From a checkpoint of a small model that answers yes/no questions on an image's attributes.
Model: 6.06M parameters, encoder arch convnext_v2, encoder norm rmsnorm, encoder activation geglu, encoder patch size [2, 2], encoder depths [2, 4, 2], encoder widths [48, 96, 192], fusion encoder width 192, fusion encoder layers 10, fusion encoder norm rmsnorm.
Training: soap at rate 0.002, 13000 steps.
Data: 73750 training examples, 22.6 epochs.
Rows from block 4 of the fusion encoder of a small model that answers yes/no questions on an image's attributes, named by matrix and row number. Rows with one number belong to one neuron. Each number is 128 + 24 x the weight over its row's rms, rounded and kept within 0 to 255. All counts start at 0. Numbers have three digits each.
Before each neuron's rows are labels from the 100 texts, of 14976, where the neuron reaches its highest value: "fires on" is the input token at the peak. Only what is clearly more common there than usual is listed. The data: histories of elementary cellular automata, time running down.
# fc1: MLP up (fusion_encoder.blocks.4.mlp.fc1.weight, 768x192), inputs 0-63
# fc2: MLP down (fusion_encoder.blocks.4.mlp.fc2.weight, 192x768, transposed), outputs 0-63

fires on: "010 turns on"; "110 turns on"
fc1.291:125129132131121145129124187137130134087140115160134122083121162133148145080147093176149152165145134137118180130138144106125159142133124122172123120144142098150129161112135070141195128108110106
fc2.291:161119072110163115141106139092138108130124120156132192130127139114160111096125106090084144092130131128125108092120111162132133080124128118114099150128083105128127128099168078123099106140150115

fires on: "100 turns on"; "011 turns on"
fc1.764:077115131128110144075139164111132058153103136103089103124104151117106121111123115150131072095130144074129145100113127100120101161123161163113110124117151106156143143127086079120138157124070088
fc2.764:113162165114104121149127108155166138106149133131123161119150103096110130145109123104116191103147138180137162147140150122134133143168136093127127154126158122115127104141124175129102153156135110

fires on: "100 turns on"
fc1.147:071097121143120111141161092099107165095103157120091146128092165135123134119166084116105129125122135125171162141126120108115150137131142145149119107156149117137146113148129133143156088108148114
fc2.147:146150149142107144122146121096100115149143137148168130127158127079130108151114140144144134116141110116135063094188128106140109135120131108116137096142148145157120116147125136161150115130118135

fires on: "large cells"
fc1.704:092147118098096108120130115175120081135063147133140184134142075135116169138161123115164152123119084146115124116137139119103117135135165190108132113123143126096115116130098142086133165130138118
fc2.704:104079103125134129154143147160122144154150109141118100138069164163096091115107112142084158167127109110134146138104135063107128108123141100130112103084127165151078098089086129091148149144131154

fires on: "011 turns on"; "100 turns on"
fc1.754:157143158137114100123087127127121126118127112143163109117131122137130187112117131102143152159078137154142123140146145190139143150140107094129128148118108112163151161133105137114140108103094109
fc2.754:119120094105121172104122157104124105138112156124084093134160137152143097124154113094067107146076117091095154098102129119129125110089112082140149102077147095107145106142120113164137111079104100

fires on: "001 turns on"; "100 turns on"
fc1.529:152116124129091122157125141138127127119096126129115107120122143115142130064141091143125083114120160123153114130104156133163137114113121102069147136100128120090081088126165108118141056134134126
fc2.529:096114112101146128092123140117164142127140177123117149114096100124142109126166138105188084087154105093094126092110064157116124131117116154149124110124134173130119100137128125104108124165149138

fires on: "011 turns on"
fc1.548:166159133144138145124131173143159131146105123123127130139142096097131143129137146136089183123149112126175146118155120092138132154183106109117126086131107163098192128120149188099107101113171136
fc2.548:116120120119107114110157125100125068169120114120148156097096140099091099104150139131110112147081166091163138090098098153074091112169128115122160117096143116102135151139114128149122120119128104

fires on: "100 turns on"; "011 turns on"
fc1.407:127100071128143099117103142124154085118146140165141116113172129147139136110095130096121129167139153162134141089099099117133172143099129099068110109097088106095109112118148100150132129143111118
fc2.407:098127123127127190164136115107150180162140140160113137164118123128108088099150113127102143124131141173124106127086168191131134117123115126175168126128125073128142114134132130152136149131151114

fires on: "010 turns on"
fc1.360:126185143150138085102166161150144165152106125102136133134122096090152091115125100157087144121086067130161131067105139108141134135105155106127161154133150155142137118130146114109152128113116120
fc2.360:077115123099129133111107122135099097183104160086088092127164132079148123160136090129155126160177147081105141137137121169072167153141138128166110142175106124097123167131188140116129124106146138

fires on: "large cells"
fc1.179:141069155109091137134106120111118114155176119156075110128079129126170118118147161146135135118081077157129127109160174107124130133132138125138129152117114145117103101127080153068164139115138160
fc2.179:173126130124105110118196123121093144080128126100129092125141115138123107119128139151142132127098143108146129163135127116140142136089140162101104120149136171147103129098111104146142090129162115

fires on: "010 turns on"; "001 turns on"; "sparse start"
fc1.61:157138130191156138121096152150152129141120109108118148172111084122108157141136130131139106104123151146145104115112132140119143120151162141108134200089163134126129103125165132146141128155070122
fc2.61:140153090116148177104185139121102138122131097122131135099184127148154116145100129117158152128180128120124107149146134136133187106102138129114118114133094145128114187164112109129116118147162138

fires on: "100 turns on"; "001 turns on"; "000 turns on"
fc1.702:111069136069148149111125166167148116154112104112163181116097175123129125104102145109092138158112124130172157095148125168095129160121142133119149150136141148116142147106135134177157116125147188
fc2.702:111106137104149128105112092115148182137117122128119126174107112109123123168162150105077172137101085141111138165134098091149134118168116117122105101115130155165131115124145091094118115136127129

fires on: "large cells"
fc1.369:066114143160129175155080106108127126173140144130165122178086102151157139124096091117120131107120139151128136088174164095120118103157160120107116123111119175108145152110129110123112144124141097
fc2.369:143113109118150114151147118077132148134115120151154126134103111085146147120141082140117116177150128152119104128139139133106147124118090128123098150102103123085116152142079098106127168135124096

fires on: "011 turns on"; "110 turns on"
fc1.708:116105148157131139132121087122111074128118113108138131140142150131098132124145145133158122144120119130140132105168114145157119143169145139115149125141093144164138130161158103133149147142080152
fc2.708:102152148131150128139131117148134118143115131153109141157132146168131150139118138115140116165141070116131097108124140089143116084139160092132152130094103085099120126131120186079126114124113120

fires on: "001 turns on"; "100 turns on"; "large cells"
fc1.318:118109117124146127097138105121081152120102108126142122106087105137103109117098111151174136131127130111134124167074131132133100093127109153121119070173097128167095143128155092089121147119135112
fc2.318:134114099125107112114178108104106084119125155101126143117116144120158124114105102104105137159138135164168194094126113121131145133110128141127160147081134080144154135169119153134144139146146157

fires on: "large cells"; "010 turns on"
fc1.331:122150112082167130142080164103091141113123122109138174123143152144122119122112104104113133124143095109128153114083161095138131128149122152147148124146173100149107108128110164188136122060169170
fc2.331:126123097115098124093107120141138175136135119183124111139143113140156169176163102092147149114111125145129122119147089160144123161130135153104098117146117143157148125136184101129133087091145110

fires on: "000 turns on"
fc1.441:153155167119083108130105114108131065151138132161131075150114134138115110126104119120113119127097167081143153148073103159134128123164136123136117117130132133126122136134142122157105141114122129
fc2.441:149133129139146107156118105186174140112120169147145150142132139094153190153102118115157139107164158130123173166068129165170145145094140150167121141103139106112139098081128134155126109115144118

fires on: "large cells"; "101 turns on"
fc1.383:128111146145152159126129074103139114109117147124103092140118140141104122116101145098115110130139077143165139114104128159159155112117121139120151124140078152150178129070171127113142133118137101
fc2.383:121136115107111123144117119095128148137105152135135168165115107110151143109124119158105134137083121088139147125160079131127147141142121106148113117123122073156095137094103138141112097129129122

fires on: "011 turns on"; "110 turns on"
fc1.184:094200119108145083139166066136148134149132099111154117093103131143144135110132117136116126128135130151169134114133141138097134139120137123120143096141127166124090115178171128151103128090120100
fc2.184:147079117092106113148134110127101145126130113146131115151117110173124126104179134133091112196178112141141112151138107131145112111117148116170176137154081131123106156122100145136133126164146123

fires on: "100 turns on"; "101 turns on"
fc1.134:129127106154152122155100119132130142124135076136092072170114080147083081128132097133092092184150114126120151144112154091119122149159138088168141132086122116131099105133140108089113131100130086
fc2.134:130112138119129154160123159125160115207153132172139108122103163107144085115133119132131128132180131106146114117107144146139148087152146121103146138137153141139112207077165145106149116144158129

fires on: "001 turns on"
fc1.94:149139145140119095153126156137135128138150110084093127132109101102159109110169104130161109116131149092101149151110126142097139122088129117135101119116121128111114074159140147130097128081153108
fc2.94:094117145124089109137168103131087117122120122164137122164146086141115129124140122110115146179138143131122140094172116106138122144148094104095161130149106089128108128129089170124118145112117125

fires on: "000 turns on"; "110 turns on"
fc1.4:140113128147138146146076124115147167127135098121115115123102177178142109176156124145156131097125117128136121168138160107101145111113137113154117116154138124120132111117105111142146121104116161
fc2.4:113107108097100136103134171085130102105120126119110113127107109159084126135112130116093141092130143144102172094112103103133141111098128099124151169162178153102067121106108126137090111129118124

fires on: "110 turns on"; "011 turns on"
fc1.534:127135187120131147129108147130118159120103136096120126107135107134133148113101117139131084119126147114117109117126119123116085120113106103118156131115120137124137131136116131108141153143093096
fc2.534:154126126141119147174088095167099100140147107120123128164170139136121158125151106158144128131118186128124103118111122115146121113114132156148134152150134094097143103128142131124125133164157135

fires on: "001 turns on"; "100 turns on"
fc1.85:173122094122096092131155165124155115110082108129122106200146105126132134082136126126122103079112149133114118107122110098156166124126111098150126127140144108126129184129142124091129052175138172
fc2.85:089073133119069121120165123163157158114114083116119114141127081153191107106093115173121119127116152137154120121192123120151130071151124129162112162145130140128156128117156142098128138092118130

fires on: "010 turns on"; "011 turns on"
fc1.366:127115127111134133143076167106131123114131129147136108126122141099111112120096162135115146113139096095142127153130125140123117098133153097072117088119126139109165119114114106139132146122129145
fc2.366:150106087154123100145152104138106116108140114158145117116100100094126141157171151132103095120125134098104159169111117110137140160170119177152161136154157138094142101155110134124118158120127160

fires on: "011 turns on"; "110 turns on"
fc1.185:122136146116117144135148116153147173104139133126098111152125134123125054172138142114100147127099122116104134130131141112168131121111122121060146118123094122084123107108149089098137097083121121
fc2.185:149120114162129112050111150126168105125125153153118157106142119131122138153144129174131142112135085163162122124144159121142125132161139094097078100141121122157135108120094154152167123128129142

fires on: "011 turns on"
fc1.207:108149129182122112128148138134164122127132109143090128123131103135140137123136135122119100125180123152121146110079131115124094134119139138121109146141125133109094115142104087166138169074101143
fc2.207:134107120134153148118103074174105125112104119141171120102101136113128155110106143120120154090120131154144116095130117105145180149120151129099113140114121100118164097129125153147145129128126154

fires on: "001 turns on"
fc1.69:103093112139169097135124143147103163117158148172093134138145145100158132113156134136156118135179148119132118107103114122108115145117136154104120133095088145134123168120151134128124121145137133
fc2.69:127167138115093118141138130128103099140108159139123142138120105142119126130128156132144088152140157147141173124086141100059162101107107146099143133100142129111167107141136137173132135125107112

fires on: "100 turns on"; "001 turns on"
fc1.239:145139139087122161170130181120124126187126102156154115124133108134136162110117132105133190157156162117104143154130064136125133129147111090124155140184138142115135132153143092113137100133125145
fc2.239:164145088119112139085105123082158099124132121110113140136127128111150120150166069127101149124149168111106126132162113109140123120135145119108110156088151123171092112143147117125134167102163079

fires on: "001 turns on"
fc1.745:127113133136135107133116132154114137123124113090140135142132139146165127111180130114140088150142090127116120106116127113105095128132114138155166092124104103139137114096109148126133186114131106
fc2.745:118159128145108122140100134118129093122191078163083165131144123133091110129105133142124132146106147100103107134122164108155129150129109117128083137177123128168102168127142133131173136129125102

fires on: "010 turns on"
fc1.73:108132146121119075127138130101095162115124110101162154083118112136117120103132156167117112115127111143124106169171121162161136124141144119105100118129142130127146106114149153161135124063135115
fc2.73:108129147117144133136101173149171123139129141159092126144103178106124119102085130166144134161105134140096118115118102128118129130136122127143111076105078128110165157153126112140136170123103099

fires on: "110 turns on"; "011 turns on"
fc1.567:092140133142126116096113180133130106138102115107119133140136104108129146068136137153132140142115124109114154136085108100127129130127122128120085161142150094129135134125086153132175118149139150
fc2.567:133139101167128126188110091128172171134156155110141096127121142112146102156130144112152117135126131151134135130106110101157103128098172114148152104144136170162175109130129118153155097153137138

fires on: "110 turns on"; "011 turns on"
fc1.421:089152140106115139123128086122117059113160086161140113127120122128129110135130161121162139099123111142159134123122133107154144122140129116097167138140141146100075164136136145097165173132134110
fc2.421:151109161108148123151091079166103119132089090119083133105170117115136145140161147133094135168151168117084099111120152140129124094078124121154165101098138127116111111160131106149080128146131115

fires on: "001 turns on"; "101 turns on"
fc1.481:111133109135138141143152126111108161107135056087122124114123131109145108131141148126124172079158136134112087075075066183147111120180101138157126123117135148131108101119123117160125105124128131
fc2.481:143124159137157126109119126123111065129124074111167155126147128128143148118157117112114127184152093131104136113163168107110136177113123102092107154110125156075084131136103106115108169117137110

fires on: "100 turns on"; "000 turns on"
fc1.42:173116070087095113111141151111110069111114125107129103106090111140118090086127085151088126152127138097134152129112153067117095131139126136102123145180117142128151151134131119085113145150088104
fc2.42:094108155082141153128101154116135144105114158107115114097116109105140108100102141110135123102109119161115169106099132167119139142162122089102152114128136132125125172090127118164102136091150108

fires on: "large cells"; "sparse start"
fc1.685:132139116138184151165141133140157129148099138156106103147152146129154137142090063086114143104133160104143098154078143110150151155109104121121165103130128119114134090145166120092144132108091120
fc2.685:104111079121145130163111127133107128114157137140104138138155136099105112131124167117174090191118101160143122073125144140096151127133145101134079158147149096148146145091102168137134144143107096